A small image classifier, trained from scratch.
Model: 15.6M parameters, 40-pixel images, arch vit, activation swiglu, patch size [4, 4], width 256.
Training: muon at rate 0.0034, held-out accuracy 88%.
Data: 195000 training examples, 8.8 epochs.
Rows from block 6 of a small image classifier, named by matrix and row number. Rows with one number belong to one neuron. Each number is 128 + 24 x the weight over its row's rms, rounded and kept within 0 to 255. All counts start at 0. Numbers have three digits each. After the name is the row's rms in percent of the matrix's.
After each neuron's rows are labels from the 100 images, of 14848, where the neuron reaches its largest size: "peak on" is the class under the peak; "patch colour" is the nearest of a few named colours to the mean colour under the peak. Only what is clearly more common there than usual is listed. The data: rendered scenes of coloured solids on a plain floor. In brackets: how many of the 100.
# gate: MLP gate (model.blocks.6.mlp.gate.weight, 672x256), inputs 172-255
# fc1: MLP up (model.blocks.6.mlp.fc1.weight, 672x256), inputs 172-255
# fc2: MLP down (model.blocks.6.mlp.fc2.weight, 256x672, transposed), outputs 172-255

gate.290 101:144097066128146126126102171133121141104134145177172123148144129131159139171105098112121169152114093169149163087078128183125117110108105088127122131130157141145137144128133160105099102131134119107080082116167122114179132142107129104093127172166132113106
fc1.290 101:078136150134159128180158090133144131175106124123105127115164127131117115152102155119125177148122120125129114153126149138110134109160133101148143149105169129147106154126145136131127158149123128118177097130115087115149165138147127101110138125132162131150
fc2.290 099:101107092141162120105144111092139150117122153103097142157098130128125124151118193145121091101117108127108146122145111147186130128161154137102162107162086137139103134165143123133114135149122142151136111139106091137148128128174112127152138125140103155132
peak on: cube frame (28); spring (25)
patch colour: brown (32)

gate.551 110:135150158131107164118122172115089130099081118111129124133169144128129165153080167128111134130146136123147114105177125122169137088114126125117121155117131146059157120121106086058135179130200112134143116105131131144091106113156141102133153151088148090117
fc1.551 112:157096095145162174123142158090134201141106124125070097179128137129126123138104129137157103136190133110131148125107137108123114155152110123114148137154120142111093105149101114145138152068141092123112121161068138095102085098143150136149144116160146197124
fc2.551 115:142159123121155084073150130137139126146085089142108132156134143128068129132148079131109152162131136138102111141129103068123126142108136135115097097131139142107108069154112157151119151153169096114138121113131149175138121156146119117121139162117118121131
peak on: cone (33)
patch colour: green (25)

gate.604 112:110162120101128129117075131157123139099082132126151202136119162131142154162093120094133144189101120159105121115141150099154105127109154071122158069169116156139167116124144126124100135144107106118096135142126164121113125104124152114169118108129123154116
fc1.604 115:152110146129137129130123099126180098157108125121112176104106121124152100115096080082143061136140126083179187122113092118140141112070146093099176070131142132132100136163107135153098156148113154146132132124133143099126126138121125143156159169111140123099
fc2.604 117:159158133109115096126119114159151131127168157124129154078119172180140112128138142138149113129113149135105080144131159136139183137167123159191136101049119093121116118129113122111108134130105147159159128137128107125099138122115105117090158090148116156083
peak on: bumpy ball (43); spring (33)
patch colour: brown (27)

gate.226 116:144151165149156112117139109120084107107147105123130141124149110166095124139131147124110161157166118157120102135103131160130141147147110159156130172125140126123119156154120120184112128078116123113099107199164123124097110121129119145144125106083146091150
fc1.226 114:135119136151131134147119112160134149114118136128139109115145153125163134119115142121127102124133142160129105152180101089145124154151103135135166099094126153137102101106085152144112162124171119130154144132118135072121147141169115150145127119147167150118
fc2.226 114:130178130080135136104103104136151145118102092140093127143123126120146127138131124120098169163112133168090119130136162128152068111102103158130116127059116118120099127105156091160131127108151135165093137126168116119119133156104156119103108134122129154121
peak on: cone (32)
patch colour: white (27)

gate.655 112:160090150107134090125147144119110121128094121149129136098145128166172159126127132130118142175124119095147118098172139154159154108093091102150149080122136155123122139160086123109110141115130116117118124133101115156089114145122161170089125130198117110140
fc1.655 111:142101115131162147107142127112088147146122167121127142152141129128126145140114126131062178094098119109157145141128129174132119124163134117121138138124103120086148146150148163095121115156118144128163131149092059123168164142132109110147110130167111084105
fc2.655 116:166153161135128150142133120175186063159079110117122112115116172117129114111171116146118103127132165095126130151148106158101119101139126104124148080168117121153081151149149127156148141143137128135129131135133101168076145113116109152140076170125134123114
peak on: spring (76)
patch colour: brown (27)

gate.285 108:105151101137130089136113148098147098126135160131119107179139136130132128086127108110133137134141133122136122100122143114110119106139119144173114112104168116086082160148169144102141135154081168154113140132137124108134136161108085144175132137168132159130
fc1.285 102:115115141136124104102160118120114128150127155143111104176099120125147126130157113165152155142141129122147135125124111167137127102125093132146128118149125124113124132118080103149140121178159104138073101095150176147106122161093078135150174189165136136093
fc2.285 106:170098114144137173127173078136159128127107101137140158093102133116172132102092148125124119118106136113112126101093164123108101125091127123087138161105094106142145108102107116127143131098134128107144101138135136146090114113143157155145156153146132109098
peak on: bumpy ball (25)
patch colour: brown (65)

gate.358 101:140115130102136129152166145114122116114119108158088161135144168101158133145126110122096082163076155137144150134114135132174145144104160150110101143154106134139160114122153132150144131174146123140160114106095093123097142120155137094149126153150113132124
fc1.358 101:161103125075143142116117158119123105073157123138130168116151092133133128121138105172117123155097155129140102132133114107082143169101077130143116115141098121172136153123129113124156150105107065129139152136149133118131091134063162119117157180085145114106
fc2.358 102:144141120151121156159132139180101141122119111139106101137123112097144096113088117096127096153133176094121163096144142137157165108164133122104143101100118143106160102129115139104139115095191125167167098119070137139121128147141144145132181149177120142114
peak on: disc (27)
patch colour: white (27)

gate.506 118:116114134115144084076138150107134151132131132089098096129129167155166126117131126147114136191135122070145108156129156146120151105145113094156122097095129150138127159159133138121140133118120119140138097072070124114129131127093158178136116130171121087137
fc1.506 118:088115092136062156115151098123126112144134141149099153127121114108110117128101139100121103126142093150109150150146142079139119148146105163105105124076135114161090144152098114157146124142125094118152144136107117137121060094107136115160111106089210164152
fc2.506 122:090115069101113179112114148140156097079105133131102135152133104111109123137105110105168093105122130124134127140168123129115116132162153156097094121146123131140124086093163117191114109132121111122141113101147165119105113171139123169130137087147154109108
peak on: spring (67)
patch colour: brown (31)

gate.406 104:157119108145086126149137093115154143123141126150097107138095130133120102087144140070112153142144102090128160149133144127062162120158143100142171122132142150105089114124096147178127144141120123170135164115110112101100148087107141105138136093160135145097
fc1.406 108:107167121105139153129138123138154145132118099091121149138147119154122102163131110177150117143119129166166104138170145105144147092059126144130121125104080086103155121113121116114135164082109160144128126115135109110128144123079096096120146112133127097114
fc2.406 116:126136105127100143144121137127139139109068105094111098146106112124134132140140131182120152087136108151158131120094106101126114176161172100091165102110167121102136154138152120086112123127145116127119139092127140155094121150121141147154132119159172133171
peak on: disc (33); hexagonal prism (26)
patch colour: green (26)

gate.10 104:121122093180122157133104120070068154112116117143115117081145161090145127121178121086106111137070140169104129090142139144136209113156078090163164113158149146094140092162146144126150174110144102149121112174111132130076131152144140137118108122144121090121
fc1.10 100:154141121101151110099153102103170126134103170131132131085085132112136171115124191136153110112105163101144133121171097110119101128124116169109111145147145137141143103121189085104106154115115095088110132158142150124120118137161163093128149165150111114095
fc2.10 103:105087115135135131146120112141130142126113081101151103172103192147147104136136154107129109131126135064116148105129102144106150140152149148078092137084145152111128133130101162134160140098145078119121092107135100129123144122101132148080128121139138148109
peak on: sphere (26)
patch colour: brown (26)

gate.365 119:089194079124090146086124114136141088119147128157112112133089156107124098145156144138134135130140087131133135131134112134142083152150140063148144125154152148125099119126097106113120114134141128147141165097101136096117101096120112108154175135125131095150
fc1.365 123:114141127117189110110126112112119162137148165152127170153092123140159127137157133132122147123125125118125144135050146132110104104146094150137112144079103130175098116136174155181149121111098130125151122130152127119119127156179130150148133119118123120118
fc2.365 126:149079144123103132136151106101175100113089111128114125170104128144135125146119126128093113121167158100106112126147128144081112119140157099140110130144146142122165180121092078148084142165141129155155118159124116111151153144148103067189119116133144133130
peak on: cube (27)
patch colour: brown (32)

gate.242 085:114117121118131130160135160126076167134080189121120110089121179129104153156151099131123111155118124127182148089107110100131131111132126115122126113150140139098124168140103141119071117171156152107119108094104128136143134165118100135103143114163091155176
fc1.242 084:148101109119120151131087072139109117142154137137166116112129154123103098159110068124130167136159132118113101156096102173094134143123134106120134087106108128131184138111142104106162157161140122170091164134096089152171096142121082122145170151177095103112
fc2.242 079:116092156135119102161125136076114139102146124108144089143137126151080177121104145168125129139117091132174140131120126119172142104167134065121145074155150102126127149095148171114104145151121150132141130110097079106151094146122132134152125160115100112165
peak on: spring (71)
patch colour: brown (37)

gate.107 092:148124118104122164122086125132144114145115125166117088112088123162151128148176121144145133132092102096111140119134142133137128156139156139154124093145129138133121175121137099146164184116099133122156114115157132103189125165115151127148182159111145132118
fc1.107 084:136131126095141125111089138130164172119133086141136136137094127148091096127092154137129090166086119151089157094160136120157130099084148149153147155139143111089143112109118135102115153164131126149094107137153134127134103127146142103115142141130121134168
fc2.107 085:170134118164088159103122111141096136135159125167138121140137137160127112132120115084151124174136133131149143148132121165124110105124144114134079140102126106110111123102119126113115116167133132136084111119147150108158080115108165133123145135146121122146
peak on: cube (27)
patch colour: brown (50); black (34)

gate.413 119:123118125130119127155099154128112135110179123125118156153137139141110118131079128170135122099165126148146152158122140132182103127101186073141112144179154124172129197093163133089140156086110145141117142148152115120128126116125129118127140163179100123115
fc1.413 120:120112077168161119132132135078145108148101145168102146144120146103092083144115128200142084096141135160154109086150128175094160148094106143116163151137144113168147142138120163138161140095088107158151105114137080086185104079149138128113138148130086140147
fc2.413 126:118147108130181126150170126176129145149146125134156113153107154131119167157115161124141120075119121155110099147078142155110122091109161163138144149142093139142165136118141154156084117169090107145132165098150122096135107151178123113186203125139129117086
peak on: cube frame (55)
patch colour: brown (40)

gate.120 084:111141104116153125142127162145110148128135148111134144107129165133087110123135099104138117113077115092119176167097116073162086124099121153161143163128131148174138144157131109133138102120167117110109133121129123147101144157148110119141146123123099111112
fc1.120 082:101117129127184139144167135109139112146157120091175099101094132133110141159127126123130153151150178112155101110094107136125146137132089099116104161077138110134094095157110156128200146133110107133137149117157140113132149100134118161157114166109139136088
fc2.120 080:107124129130098127160106151124140145127102147123109072133166121112094120149134146121064192138140120111153115131113104151142130123111074103107158152124085110098160143158119141119144157174133140118158141147118103098155148082153147130132149138124110123111
peak on: tube (28)
patch colour: black (75)

gate.196 102:103150125100125110104137117071124125177129141107146131125104115147135134081104105144121136175106108118141120168156091149128172143132147102111145148168162149175118119129080191110138074148125149123106106143143122108159173086106139125091099112165084129125
fc1.196 096:067163140120120157079177136087123151120140125141124150140129131156160129135095168134155118170114094150117131102141115059122104119150160104097088123144126156155115120119073094118119135087119146104105128132158123109130158159108127159118130094087164119132
fc2.196 099:131122124113114145133152151110130136096111121172121113124108155096142123084153115130140121148134085080144106140136119096123142161119130163130134112117101114156130126099120112116191088122141148140147150135092176153122078083094151080109133087115157127140
peak on: spring (64)
patch colour: brown (38)

gate.11 088:170123177094108095146082148132139139154143134143132119145158112095169119093128152166143143175107130117130136122156156136134109124138167131095098166141125130167137136136172126092129131132132172112100122129134124101143081073166152090121110140116117131139
fc1.11 090:120130163109111134113101116126135124144128131142147101099141119137111120098096127130142132110114152151124138113147143150064069143133162155100137164114131141155167180118115095137146134138130080175096122179096107094170099137171124119155178128096117133132
fc2.11 085:139128100149176117110164104129111171156156102122098107126173163137122148121152122127089090101106104143128117146157101125121103093128118170132137117089135108136122141102194158131113171156112087161148088101123162081100132085143076090145181175145165129138
peak on: cube frame (29)
patch colour: brown (43)

gate.661 103:125157120157147144088115117131106150121177125126136185103136121103126111114080110099111116170093125190136129101115130158119164132119120121103097136140139130099187130134115112143127135133131117084137177111116105156099104099153107105147106164112165119157
fc1.661 098:106169097075112117123141112124162109115135112148135132113106114120107133143129133139143113142119144148120109145092129141123135107151132147122124137167128151044145072134128085139150095112125111119126136132116145095068133120140133152139119124158123136125
fc2.661 104:144135090138135128064146105144077135138158122193154153140129160137128123168135095112120098080144125111145120163161072170092077137132090147108155141088149116138122064110114112127091149157088126157141154118147118101119138138106137121092107137145146127089
peak on: cone (28)
patch colour: brown (29)

gate.189 105:124108154180141129090107148107166105115122142173114106110116141105146127126139133101106129123137135104115102133113084107116138153110135112139104126133084098160110100120116117126119075126161165138171133082128119154104148107121112155109144136162156181121
fc1.189 099:163126143114160128123143091147123148116104115084143099096152121126106142099126096107146119135142117125097133175108163130138131136111082142137112117147154097127149083107152125126118129112145156136156126142122087155128129116100133155108100146113124136114
fc2.189 105:106088125113147096142148096167115127096107129137112133163092146117105155082121127123145117116140124136136103121107143153108098122137163154098161125121149146113146170122095100144138129127143126112135116138110141104117110117092126126106087157111072140099
peak on: cog (48)
patch colour: brown (31)

gate.61 119:132112095161122118130095122151161164146128155148138144140157150125090116159118142167203160154132115137157122126145116152103141120120126105107129184102114143107109158103140160098101133124107119164174132131126088121127150120122133163140132119119139123156
fc1.61 119:128146140102110139108130122131080077103114105147152123108081161135136085098158100091141123153104113105096123127123116109114135151151109136142154143100077138099097139113094099155093126138110141097131137128129162151111127109155128149126153118107179146146
fc2.61 125:156137106150106128112154123097125111095136140098143097099108142132130155140141081104134131114157130142099146096162097102149165134159136134127154093117147126158112113118087139125121098135140148117120129134124129152146156098121129187159114096154146125148
peak on: cube frame (51)
patch colour: brown (52)

gate.334 117:129123139079109098153163116157122177104098154132104123131118120104175134099070132130107138122072132156148135148096154111129086115180122172160101106145103128099139149133116110145158083190113104128131107112141152123103138095121113153119138180125123114156
fc1.334 115:136143138110170094124176159121137103118117114129116110171085145099147120139155159147101101068116130106120095109136145103142133163111102168141112110144108133126113125151130118133126115143121144197115109120162151156140124116110105134143141147125087134093
fc2.334 117:154147163122115139126122076141150105121166111116123116170139110103105123097143148126117142147133132124140122155145101135140131148179124142149110137131162045190093163114139126090086110144115136155162164125159110153129132158103148128123127151143122149115
peak on: octahedron (28)
patch colour: brown (51)

gate.87 107:132088104151176130103102164101104074153078134172120097121165117129142153114096126167115139135113127116143176080144147126144154117148121108159123135129139137130126152119088173109131133116139121107093134147129116126149161170163119092154090128121120150182
fc1.87 115:113139162131132115090107106106129125113102157138105103088133140129128134099117135089116107107118123104122129122096143084155164133133084133129128126134140120087161093124142155146129101133135134094138115123151194144112168106122142130149124145151136105112
fc2.87 116:075128090087084151124112111107190132079142160128185115144156094124112154156128105119122106134108141119099105151122163134137118112105148101121173146094080158114120131108056135166123111102135149093118171137135163141127100147143129131124152075108149143150
peak on: cube frame (34)
patch colour: brown (28)

gate.255 116:120147112142114097125111140116120088142127130171106069158127135080084112088068088117135093146093180154114127181100142102127153149132082148093133125124145157143120155104155121151111135135104123121102121125143161208123140141117157117157143142123150133111
fc1.255 116:147118144166133119185150174122172157147143108109104087155118135108145146109133110124126139132134135138126093115124153164133134150136135106140147154165134118138137128143100156088129129166124116124128108179172127077097167106146139123158152145129158076138
fc2.255 121:150150168136146121102134129134099151129165126102096182103158102096119110155124155167155109159178147111107155106127125102094113140161131103133111071151122144133133130095105135135084158147129127109180123090108099146114079162149126128116114140170131123113
peak on: spring (25)
patch colour: brown (36)

gate.274 098:164109136176157084108108130149140124121110149133140121132162143157145122125114131131142119107109097175105110150114138153116122145123140102098175125131148148080087144149109142152145164131121144139155098132067105106147110119102136168126099121146102120123
fc1.274 105:108112109141149136120122101119153136124106152098131136101127111154135166163118096113074140147111074098143148149102122141151151125100129097134181131118158128092120136131156122107115150144117091153116113112102140137092150161148128113144151135132132154098
fc2.274 106:128133104120155119112067120103132107158107145120127173122071132073104146139146132163154074150109119102180074109140139111116084124119130138137111134101105136124094099121130157145096150116121128113123144097117105130111126112109158154158160108164121094136
peak on: bumpy ball (37)
patch colour: brown (36)

gate.504 121:127129137111118111178117138118099196181137168122114115141167111082107147170160127152096119170190167147140135118142171152141146137150145131107107122150112121166137124152128106166119127100117140130150126106144092162135151149125151093123119102139130129137
fc1.504 124:119133117133117131146104181101146131130165169166129140117156175078128176124140170139103129173164167150128131115099141110132176111161126097131118122136143141136175145138151116163100133118161132134129140115109175086171111163111093128137148088148135110152
fc2.504 129:159161120109111144116114119119092109134119084130149113150184140086112127133142127115143104147142061138117140127100156146135169148103147122144134131191132154170130121143138093136116101125148098158134147150093115143101156175183098085121119132127121132116
peak on: torus (45)
patch colour: brown (57)

gate.605 107:107102162145095048107125112136157122148114156161112138153100095103176084109135115120131121127145102128126113128132139160151147138115128082159126121118124158171140118133107129138127128098153116143125099119121151133137149141178140136144142159142124118151
fc1.605 114:107114121111124151143135149076129142141140135142096107155090115158147091173118163137108129130123127163136146140099122156122101140089169115113164101135147119171126147165124139150094122178142128125150148134117131149105127156189148101139125099145155121121
fc2.605 114:144128138168107159146135163133096105125086158137111122151089115160136146111150111122150155154115099142195110125140143126110111132088142141133157158111125151178120109153088074087142113143117164110119103150130153144124157143103123070143129154159115164099
peak on: sphere (36); capsule (34)
patch colour: brown (34)

gate.159 121:138141123095128133135133097062085088125098140092109093119120135138166135117178145125158124108110177132151108118134136124102103122164125136154141107129104119123144157119098167105167121185105139139119172118134143087160138119092156153123118127096134114140
fc1.159 114:110122159176137178122129170114147155098147145100145107125123147106182142166121126128152108123170133130106172143141135139152136164116143132079125148157145112174141123111129086115127136109104126143155121119158113123138115075156111107136103120161147095130
fc2.159 111:171103144112148122119105121170131097127121122138124129092174092126134155130189144170111133116175115151099128142156114127082144136141158148102098142122125142089116181183148157155092110128107115121092143152136162108118130113160096094146130148120092088150
peak on: chain link (33)
patch colour: brown (34)

gate.471 114:123150117115132143154110149094092111090096147132141095095141147122156145123146160147111102161107122109109113140128133141131144158122167097151146098135150107121159114133098135197160141128131097102133192130130152100124143129122105173106102117151104122186
fc1.471 115:099158109130125116067182146123098108107107147147128128140135106161104112135147109150163106133124121127139156117135113079157135095142145097109157126131154103116100131128126107130130119171114144113131156092093133154153156122146101089124108141147129179094
fc2.471 112:137148119062074138155062124108163159141135109127105165123138163107133124167132112101089129148129140099165149161088157093094093098173148124106134131111117104142143116148156123090151112126140115142140090163166133146107119142126154180161141157149122109167
peak on: tube (26)
patch colour: brown (27)

gate.554 117:130075115112122128084145194117152147128163110137113136076099125143121110128179148134154135112136156155120095131118092172145112136147144114157081134172110132067135112118098132103116142091114147088144124107182143133101147176117135133127092125146125153068
fc1.554 120:142084161115138136128134130073144116103106114159120116125146156131102098100122111165115130143110140143074109107102124138139159135103146117177144082183134099135145099127101149077142135056141169157113114145153114125108150143116098133143128093102157127072
fc2.554 126:086137113134128133155151116142134136150130179084133110123071167141154166111143131114158114135120158112151138082101153144152106107110154073120139140117069189111138112149123166148101085113146085137118137142155138078164131096097123124089141114154117152102
peak on: tube (80)
patch colour: brown (33)

gate.370 099:130097107143095120152143108124158141144146175116088104168118146092135137155104115092121145136123123123096157130119098153108168085131146130133127105115123155105148127139112116112113127087161106139127151112108139108140116117071140136112096136155135116180
fc1.370 106:149128155117124125142105109147118087095123113156145141117141120100112128082103142094152155147110137104132122098157115137125139118096122108174132097112178125122128144072142095147136136130131126142122127192114129097084113146098097139161122142129142152111
fc2.370 100:111127121173141110128140090153102117173166134140165100154102125130123090127095078126154128099074148165145113166151122096112110071092159148119131150122098132102101132139095122115096157128138137084121123119133154094131105120121124111113152138123132131088
peak on: cube (30)
patch colour: brown (39)

gate.564 093:102161100119094113158130133121109137093123146144096109139125144118120120122149141111130124124129115122114094115121110097092078084063081078137108136142176135160131129112092161120177104126094178146148100136164145141162176164165144133144162143122125158112
fc1.564 085:140099071118156124131170145144159128119124126125130138071118120100098127119103118082142151200112174134094124129176095161158123086117097141114109121132133121094105096091145122132124099123134133104116146132095105127108138131139151145152076105123182125120
fc2.564 088:147111173144145124110077132092120142160117111122158119154141130113128137104064161123130152138097167162132168119155132130134158117157123122082120106117079136140147120164136085115135135117103075107117132126161104129119127120147104163101115147121156146093
peak on: sphere (35); dome (27)
patch colour: brown (39)

gate.528 087:138129126136113151145128117125128104150156111139133131111087126101114160132157147127169160145152115163147107131153126134119103097132140185121116161159112098119137111124099129113147161161149173132131120105148172122116093127139151115117130112104161110125
fc1.528 090:099143089118123138167134114083148129125136143131121112106125165119128140109184112157168097132114139114132143130144147125102103189081086129118131145162096162108169095098112108107154136150146128171161164105115119156127080112094170119104109142107140077145
fc2.528 084:131147133096107152148105174113088111115130162126137141137157124129110116074123098127121140115101112129120096144105137134136118147139163112143130135084126129128150123071148138129123106119107116174109132123131109126131117113153144123065095177141182103138
peak on: cube (31); hexagonal prism (25)
patch colour: brown (36); black (34)

gate.50 111:144169146129112127178141138143136152102116129139124112150140110120122132107139109141079109129120129093151177146110119127141110115106112152181106121134137124120138159098157159128117115132110062122157107154170107093142144081086129108119143143102166137137
fc1.50 109:122156150109135144169168081136097086085111095117174090163148099127120144146136087118133139091146144128141152092123129119118162131151094109134132139142121096106139146087107117092139134110145160138103135143147121157097170093110149142174137134107148098132
fc2.50 122:132132098146125109137145135111110147159153134136176127135136104150163138110122111160136106121143113115147144122134135108147149087138110154161139146142141069145112138126091128148076101166087113116099084074153127164130148112140120112151128096092140108133
peak on: cone (39)
patch colour: brown (41)

gate.106 095:182137186153132109114148141141170109124171099101125098124155084113105130118149149120159149152140099113117095111163135133161143140182174119156109127120108132148129141159114107092166095141131135125126112076113102090148136135116136144163110151134133062174
fc1.106 095:157135141088150135124155101074114109144114147146134102094116153115123163112122153133126085118106118143115118102141117102137151142097123106122126095139133119118113112079154114121107151136158176131142150136139093100161121066119107121106115126107094110135
fc2.106 085:058150158151132133131137152151116098130097146120130130139134137160123104150103185141165113145124108171115124167116129129171097161157160119111160134103135131116162155139119176154098116080082104126158103110102117089108142101117110124109087089154160104135
peak on: chain link (30)
patch colour: brown (65)

gate.158 123:107113114160115134131143140141115105124140142148090098157158160062120156124149124158130125152187130144146093145124165104115152122158153129118136172115162132161157167122132126132122112162127107099137158143133136141133157156109179149121080159088129107115
fc1.158 124:149114112126077136164122125114125149115109153127129109140117113077138111181123110155085117114168174143117143124087114147126154140152151118134129145146171147144126118151123115127115122136200159131117107128100115114156144125124100117127101142110160093146
fc2.158 126:105092143153086139093080107153101093122122138105137143144098135085144161141127122106140061158177119144162142094148139115104143100143127103135095106151144123135165117135133095155108133154139132120093116133121139154172137159157130196131140108149106170146
peak on: torus (62)
patch colour: brown (38)

gate.335 115:112096126111080154122117114137123127147136159123088116144136120111132143107176165110101139109130141093116146127137161124130151123113151124113140116168154111137143068092114108132132115142126134119101131122106113084120150115154146130119136154129151081091
fc1.335 120:149125130186083166166134095120127158124195101119138125157112156122120144120179142135116107129129131088126121126162106129146156127110145128165163140106162098103100140086112100109121105126161159108093159141106100163162106131160145086126114159080111124121
fc2.335 117:113111143186104148152163111170150064107153123095126126115195066133151157107173128102131139126140142116135118094143151095097143143109124160131127152154139133068140119110115145140124103145151105112086111104117106125129129127093117114182142127190089149148
peak on: torus (37)
patch colour: brown (25)

gate.425 116:090101089112114133108129126118146112107126142118096124148167094126113094137172185098095104128105103098110126107136151166146131116094160127117114146148117112121094122098118124134116109142080107096145145127119130134140172096112130120116088068124104126126
fc1.425 112:072099107115154107110123148113123118108119137117064153059118191149129095128127135128157159111096150119131101100128106120098075082130103143113113125167127156137105133137188140162107092123151138143115105127134125136118122109175095103129140122105132127113
fc2.425 123:119116115144143143129139142112094131125078154156125166091150106154138102144119165165096118166089110089165080139084112052143121134125099139131102119129144102147173128140126108162075101141146148136108119114121121098085121102146133135149141120102154113151
peak on: disc (56)
patch colour: brown (31)

gate.160 116:091076127095105132099131117110120148118131108161105114119135125143135137136115149067138145116138127129147130141141129097119137157111118095147118135104126139124126098094117070116156122116155133133135126093128155141131141100130147117130108100133128089082
fc1.160 117:128104147120101122114137138154120118167134078155157121096135142128095136089146170081135137096160115129132151133185138122206119100128122143142088145155156132127135131078126119125128122109126139105187136138136104121090066155130124180136106179117127109132
fc2.160 125:118127149098167086092139149140098107139152124148119117096120141065112087123155099114128170166108132133080097133138114103139111106146100176086159101120124144117119127136112107145107152111087148098141092156104150136122086105107141112132108165125103134118
peak on: cube (40)
patch colour: brown (66)

gate.36 105:127112116171150151159092112127107078151075157145103107147100109070099150166103119143091088115127110120143160133129146151161106122069122103149106138150107124119114159140089109102163079113156109116112158106147138140144108122119146100138122128114110147100
fc1.36 101:100110161098057101100101112115135119162151081149073138143145150134184132144106078134153155149133128147116137116127108115143138141127153133106124125174116139146139124134149128126130147111133114161120123159112107151150121111144120099174154091125125145157
fc2.36 110:144136142140137143118162119117115140165166144126135146183112167081083120156138107115118120194119100174138135163171126189140162098151144142131116102104125154110148179101116098101153145144108141142089135134128105119137130100109152137080147134119128147107
peak on: tube (35)
patch colour: brown (29)

gate.371 108:125137141136097150129104125126129124103124114143118137154137064126107167123096126124112134182140079125177137110095137113126139058139106150125168101115131157113131144133152180159100122118081114138142143075111144125143130147100066138126166130154151150150
fc1.371 113:146153153147078137109103117135163124121109085138117135115115071112128078121104090109106139085122150153131106119100122116148132163135157125101068138138101150128126148130148143117080144118147113130141118152144088128123090120166133088152176120095121157119
fc2.371 102:083171123135139126145132144081138109153119121116119144139146140119144102176104134118100117141144133122118136162117095169125109156071082096131134107098141118195132131159153114129165123144112135145104130156148133111167109081142099149124105109119128125155
peak on: bumpy ball (31)
patch colour: brown (39)